{
  "input": "log_mel",
  "encoder_mlp_ratio": 4,
  "encoder_inner_norm": false,
  "norm_pix_loss": true,
  "decoder_layers": 2,
  "shampoo_beta": 0.99,
  "one_sided": false
}
Rows from block 5 of the encoder of a small masked spectrogram model, named by matrix and row number. Rows with one number belong to one neuron. Each number is 128 + 32 x the weight over its row's rms, rounded and kept within 0 to 255. All counts start at 0. After the name is the row's rms in percent of the matrix's.
After each neuron's rows are labels from the 100 clips, of 14976, where the neuron reaches its highest value: "top examples" is what is common among them. Only what is clearly more common there than usual is listed. The data: tunes sung on syllables by a formant synthesiser.
# fc1: MLP up (encoder.blocks.5.mlp.fc1.weight, 1280x320), inputs 80-159
# fc2: MLP down (encoder.blocks.5.mlp.fc2.weight, 320x1280, transposed), outputs 80-159

fc1.586 114 [133  79 155 164  50 139 128 125 128 131 121 146 129 128 148 153  85 119  86 107 131 114 117 158 112 103 101 165 128 128 124 108 137 116 149 140  98  51 114 154 136 131 129 116 105 102 131 174 235 126 126 139 120 161 130 118 132 130 175 100 110 110 138 150 180 119 140 136 130 128 127 127 122 159 119 120 136  93 146 125]
fc2.586 084 [114 132 104 124 112 126  66 154 160 180 159 143 126 144 138 138 119 109 120 136 148 108 127 121 157 152 128 152 126  79 119 127 126 128 131 122 128 143 126 158 159 104  30 128 179 172 120  39 128 113 159 191 130 108 103 153 130 238 116 120 126  92 132 122 112 125 125 135  88 128 117 115 128 129 106 119 120  85 167  97]
top examples: the note C#; first note: C#; consonant: /b/

fc1.95 096 [105 142 142 135 108 125 112 125 137 112 139 169 125 107  97 230  69 121 147 170 108 150 125 162 127 114 143  80 115 138 126 139 132 150 131  47 128  98 161  61 119 135 120 121 128  75 116 141 126  63 139  88 116 128 128 114 127 118  96  99 192 124 136 176 128 127 139 148  92 108 116 145 145 127 130 161  86 128 211 133]
fc2.95 094 [ 90 129 127 145 128  73 124 130 135 176 126 123 128 152 135  59 206 128 110 130 130 134 127 133 134  92 128 144 114 128  85 131 126 128 144 146 159 138  93 157 135 112  63 141 151 140 135 126 120 192 167 129 158 140 122  95  99 131 102  78  68 122 100 128 122 127 191 145 111 135 128  49 145 139 205 114 215 156 112  92]
top examples: vowel: /æ/

fc1.288 076 [119 124 117 127 137 126  94 121 114 147 131 170 142 118 126 140  91 133 129 125 128 104 184 179 107 127 133 128  40  99  74 127 126 127 129 131 121 226 167 121 164 166 134 134 195  74 121 162 130 130 109 128 112 134 108 130 134 151 187 153 128 100 111 124 123 129 136 143 123 129  88 171 208 124 158  84  25  84  96 122]
fc2.288 080 [151 126 174 119 125  89 127 128 111 155 172 150 170 140 158 133 128 143 132 132 147 154  96 123 126 119 125 127 134 163 129 122 134  77 157 129 124 148 123 105  64 130 119  98  45 105  92 128  97 127 122 127 128 125 114 123  40  98 134  68 133 220 137 146 117 126 194 102 118 123 175 117 108 126  90 130 127 130 156 134]
top examples: vowel: /æ/; consonant: /ʃ/

fc1.625 101 [168 130  83 130 133 159 204 146 126 136  81 127 126  97  46 124 128 127 128 173 142 140 158  91 102 112  75 136 109  41  99 182 118 156 125  71 144 128 130 121 150 126 130 107 131 122 140 128 133 141 133 130 162 123 170 118 153 128 128 161 148 170 181 128 127 178 140 154  95 132 149 108 163 124 163 141 126 127 111 127]
fc2.625 126 [132 169 132 128 150 121 123 143 128 142 211 128  77 128 127 116 123  83 121 131 123 134 121 157 124 119 170 128 110 132 122 134 138 100 185 124  31  56 117 147 148 120 124 145  80 125 151 136 166 129 172 141  77 137 119 116 132 142 125 128 123 128 128 124 120 129  81 121 118 128 158  76 128 139 176 202  61 137 127 128]
top examples: vowel: /u/

fc1.514 095 [109 131 114 125 104 122 116 129 135 121 118 126 179 130 108 124 144 144 199 122 142  75 141 127 140 130 157 129 130 125 128 122 155  92 126 128 165 150 133 132  94 162 143 120  94 118 127  56 126 109   0 175 132 149 105 130 132 119 147 142 128 113 116 145 107 137 132 182 110  94 107 153 120 130 143 109  89 146 157 202]
fc2.514 146 [127 128 137 129 102  90 131 111 175 124 142 133 116 106 116 123 129 156  72 125 126 159 130 107 127 139 190 144 120 131 132  95 132 127 121  95  83  68 131  98  71 129 207 127 107  64 128 139 140 133 242  11 131 121 101 127 120 132 124  76 184 110 131 154 104 129 128 116 119 111 131  75 132 122 137 213 140 121 130  74]
top examples: vowel: /u/; deep voice

fc1.679 110 [141 121 147  97 122 127 106  47 154 128  68 159 128 118  36 130 118 112 119 117 158 120 204 128 133 214 122 182 161 109  89 104 109 113  51 127  72 160 181 126  48 122 153 117 129 139 125  86 117 118 127 124 131  92 119 159 129 118 134  71 127 130 129 117 122 135 123 127 125 179 110 171 129 121 143 178 129 135 156 129]
fc2.679 109 [124  56 128 134 131 120 136 139 128 128 113 100 108 129 154 107  90 102 129 122 137 148 115 127 125  85 144 117 123  74 222 154 117 105  70 220 146 100 145 100 146 132 106 134 101 189 140 172 127 114 127 130 147 141 128 128 188  65 153 221 128  95 120 128 133 109 119 106 111 102 115 137 129 120  81 141 113 122 130 100]
top examples: vowel: /u/; reverberation

fc1.29 086 [ 81 154 121 140 117 136 125 127 128 153 123 117 150  88 138 133 133 122 127  95 142 117 145 181 106 106 115 139  95 127 122 130 128 132  93  64 165 124 127 156  70  61 193 171  75 139 126  91 173  95 128 168 145 125 135 108 133 139 142  98 171 135 135 172 123 149 137 246  18 143 128 142  88  76 125  94  80 126 219  62]
fc2.29 128 [173 128 131 145 149 132 133  39  58 101 105 139 151 106 129 117 127 124 128 172 172 121  94  39 113 128 123 129 141 141 128 126  90 139 117 140 128 153 125 130 128 128 183  65 136 129  85  99 108 118 177  37 126 118 131 155 181  83 193  53 116  75 118 137  88  73 194 143 136 143  94  60 124 170 127 165  87 129  71 131]
top examples: vowel: /u/; child-like voice; consonant: /b/

fc1.50 096 [148 117 122 108 127  83 109 127 133 118 106 136 149 166 129 128  81 123 145 124 118  63 154 186 119 117 181 123 159 109 253 185  86 125 166 126 118 128 120 129 127 121  84 117 129 127 128 177 132 144 180 154 128 126  95 128 136 118 139 130 125 119 161 121 122 108 126 128 131 131 220 120 107 126 127 249 162 124  82 128]
fc2.50 088 [125 128 109 123 123 128 128 201 156 125 128 137  87  66 131 102 188 129 160  68 121 223 127 130 135 136 112 112 127 125  23 109 136 137 103 131 125 133 111 102 148 124 191 120 132 110 114  80  68 148  51 125 127 141 104 127 140 136 122 130 190 132 128 127  76 112 149 102 130 198 103 112 130  27 183 118 104 122 119 128]
top examples: the note E; first note: E

fc1.448 074 [118 129 128  71 113 104 173 113 131 157 153 128 201 104 122 128 126  55 118 130 128  48 130 169 127 127 119   3 170 124 139 131 138 121 146 128  31 168  96 126 180 142 112 131 117 159 166 122  93 109 128 127 125 101 139  95 161 133 127 144  68 132 125 125 112 138 123 128 156 164 128 108 138 110  81 137 113 145 120 182]
fc2.448 089 [129 126 128 129 225 140  44 116 134 156 104 103 187 128 137 122 171 178 130 140 127 180 128 123 124 113 132 157 120 126 130  97 128  78 127 104  87  99 107 126 133 113 102 119 137 126 119 128 124 192 102  60 117  77 121 182 165 107 126 111 150 143 123 140 129 175 126 122 120 113 106 147 104 160 130 128  85 100 209  75]
top examples: the note E; consonant: none

fc1.259 104 [120 129 133 160 118 128  93 130 122 131 103  94 130 179  48  85 126 124 132 112 169 162 107  81 126  89 135 113 130 157 108 126 147 131 121 130 134 138 108  97 136  84 154 122 107  99  97 130 129 119 131 115 138 112 129  92 124 102 130 133 128 103  78 132 167  80 186 137 133 106 136  96 119 130 200 147 125 126 152 153]
fc2.259 099 [ 85 121 112 131 133 136 151 124 137 157  78 170 114 128 208 127 134 135 118  91 104  25 129 125 131 242 123 154 124 141 160 132 119 128 139 155 124 127 123 129  54 128  79 131 135 122 136 127 128 129 119 122 163 103  43 117 130 149 144 128 118 151 202 127 112 190 116 115  78  89 125 128 155 123 122 130 110 204 203 103]
top examples: vowel: /æ/; consonant: /d/

fc1.485 065 [168 118 127 129 146 156  81 131 109 155 142 121 130  98 123 128 135 184 150 122 168 145 125 128 177  85  91 127 128 121 196 119 145 123 146 126 124 220  67 127 138 142 137 121 130 131 104 122 112 138  80 191 130 112 128 129  99 141 128 129 164  97 156 128 132 161 129 148 108 125 211 206  91 130  63 125 162 132 183 162]
fc2.485 063 [177 115 118 230 126 128  97 129 135 116 128 170 142 180 127 128 123  93 158 119 156 151 119 213 142 189 131 110 107 121 234 132 125 133 115 172 100 174 114 122 159 129 159 115 135 141 125 158 137 115 142 121 137 121 135 164 125 135 154 167 135 108 126 121 136 169 116 129 133  92 175 177 142 128 121 171 128 131 132 162]
top examples: the note E; child-like voice; consonant: /l/; vowel: /i/

fc1.575 149 [127 141 149 148  89 144 146 123  82 123 138 163 128 157 138 172 126 129 122 127 193 134 132  41 140 107  45 183 201 111 117 128  78 114 161 141 147 109  90 171 202 120 117 141 128 128 129 129 158  67 133 136 133 201 107  10 154 147 106 130 139 130 135 137 131 130 164 128 128 113 139 152 147  92 120 108 208 158  38 117]
fc2.575 112 [127 134 124 125 142 121 134 127 197 150 134 117 130 143 133 213 172 128 186 131 132  98 146 132 122 176 148 128  75 127 118 114 162  99 115 120 126 140 132 162 130 149 135 147 139 107 109  50  90 194 101 110 139 129  45 165 128 163 125 115 128 102 158 115 191 163 142 129 128  81 119 159 144 216 119 167 128  64 190 131]
top examples: the note C#; child-like voice; the note F#; first note: F#

fc1.605 143 [142 127  35 120 137  42  75  74 103 110 249 129 210 130  47 122 158  93  86 133 129 115 132 167 155 125 145 129 157 125 149 126 135 129 135 126 104  90 105 121 215 138 137 149 135 129 133 166 224 130 111 134 172 125 128 170  71 120 109 113  66 129 157 103 104 151 152 134 138 128 122 123 114 114 125 118 159 107 133 151]
fc2.605 117 [106 132  37  70 151  99  92 113 161 128 127 139 211 125  48 184 131 128  15  72 141 146 128 121 148 128 129 184  99 179 205 110 121 130 108 180  99 108 128 128 189 130  55 179  69 160 154  90 130 151 101 131 149 142 126 118 117 129 143 136 128 128 132 134 129 106 128 111 128 117 121 100  94 108 174  76  85 154 145 119]
top examples: vowel: /u/; consonant: /t/; first note: B

fc1.321 109 [127  69 107  84 131  96 139 116 156 130  98 131 148 134 128 146 133 187 116 152 129 101 124 128 124 133  96 168 151 134 136 135 115 134 123 142 111 140 127 127 127 125 204 108 133 109 131 111 215 125 131 149 147 173 116  80  39 127 161 103 163 224 173 141 169 128 128 128 135 109 148 143 131 105  67   0 126 120  97  94]
fc2.321 097 [116 129 129 126 115 131 125 150 151  82 102 122 132 135 158 112 107 128 138 128 127  78 118 137 116 144 130 145  29 120 164 128 128 135 169 126 127 128 142 176 142 153  47 202 109 147 133  97 162 130 111 161 161 144  74 120 172 138 229 143  99   0 133 138 140 112 136 129 141 175 144  91 121 131 128 129 122 108 143 126]
top examples: the note C#; high voice; first note: C#; vowel: /o/

fc1.292 097 [188 127 136 158 131 133  83 150  90 205  91 127  81 140 154 104 153 147 110 188 107 179 155 126 127 124 134 129 166 102 127 194 129 116 132 107 178 139 129 130 149 139 224  97 134 128 133 128 132 135 126 123 128  77  94 134 131  92  80 129  99 157 121 172 130 148 131 153 133 148 121  64 128 126 102 127 129  99 123 113]
fc2.292 095 [127 137 121 128 131 108 115  79 131 113 132 184 109  97 255 128 128 132 133  82  78 122 132  95 125 128 134 127 129  70 127 123 130 131 124 130 118 106 139  84 139 121 126 101 125 119 133 160 127 125  74 187 108  69 134 112 174  80 153 169 128 118 218  99 131 127 136 144 131 154 127 128 126 160 128 122  80 203 108 185]
top examples: the note E; first note: E

fc1.534 080 [128 151 162 128 141 149 128 128 132 136 128 199  53 114 153  61 229 150 164 145 201 162 131 129 137 168 132 145 172 171 134  64 127 127 132 124 174 142 143 124 125 123 134 140  82 111 157 129 124 157 146 128 168 145 124  92 126 130 127 118  70  97 129 108 128 158  92 100  54 125  87 131 152 132 122 129 124 140 141 137]
fc2.534 073 [112 118 136 160 125 130 124  76 178 131 129 122 141  97 126 124  67 100 134 139 149 126 123 126  53 126 121 154 129   0 131 142 132 163 135 128  88 133 130  89 127 127 127 117 112 127 101 141 121 125 126 128 128 105 126 125 129 128 140 121 106 131 133 121 139 109 161 128 197 133 197 133 130 143 183 127 135 108 120 150]
top examples: vowel: /u/; consonant: /l/

fc1.494 120 [137 127 141 127 129 115 129 112 125 111 134 128 135 146 145 138 147 121 111 123  62 136 132 136 118  82 120 121 128 128 115 131 132 128  59 137 106 169 150 100 115 135  96 154 126 149  91 121 126 129 137 248 128 149  96  71 202 161 133 102 135  91 113 122 125 125 138 145 130 124 139 150 134 155 113 108 129 125  65 213]
fc2.494 114 [133 109 119 125 128 143 150 156 126 188 141 126  78 125 122 160 108 126 168 125 128 123  99 153 134 142 120 103 104 196 133 122 128 119 178 102 151 130  80 130 128 115 132 107 129  74 137 143 151 129 125  27  94  89 178 135  74  62 128 128 123 151 129 140 123 181 116  85 106 164 148 126 125  87 128 128 143 145 144  47]
top examples: vowel: /u/; consonant: /ʃ/

fc1.726 112 [172 122 128 119 128 106 130 134 137 139 116 102 135 163 128 137 123  48 129 104  91 184 120 191 140 132  94 124 150 139 115 137  96 149 156 123  84 133 126 143 127 125  27 146 135 134 126 101 209 127  97  99 156  59 112 129 139 134 129 121 144 128  61 113 197 130 197 115 128 127 120 111 131 130 125 127 143 116  83 191]
fc2.726 096 [154 116 125 110 128  88 155 220 126 147 124 137 118 105 208 128 128 134 125 125 186 104  63 125 128 141 129 123 110  97 133 129 143  36 115 130 203  82 122 135  80 128 121 116  99 139  87  82 124 131 121 187 131 129  95 110 145 128 128  91 125 128 151 111 158 120 116 144 123 126 152 128 148 129 151  98 176 118 126 120]
top examples: the note C#; first note: C#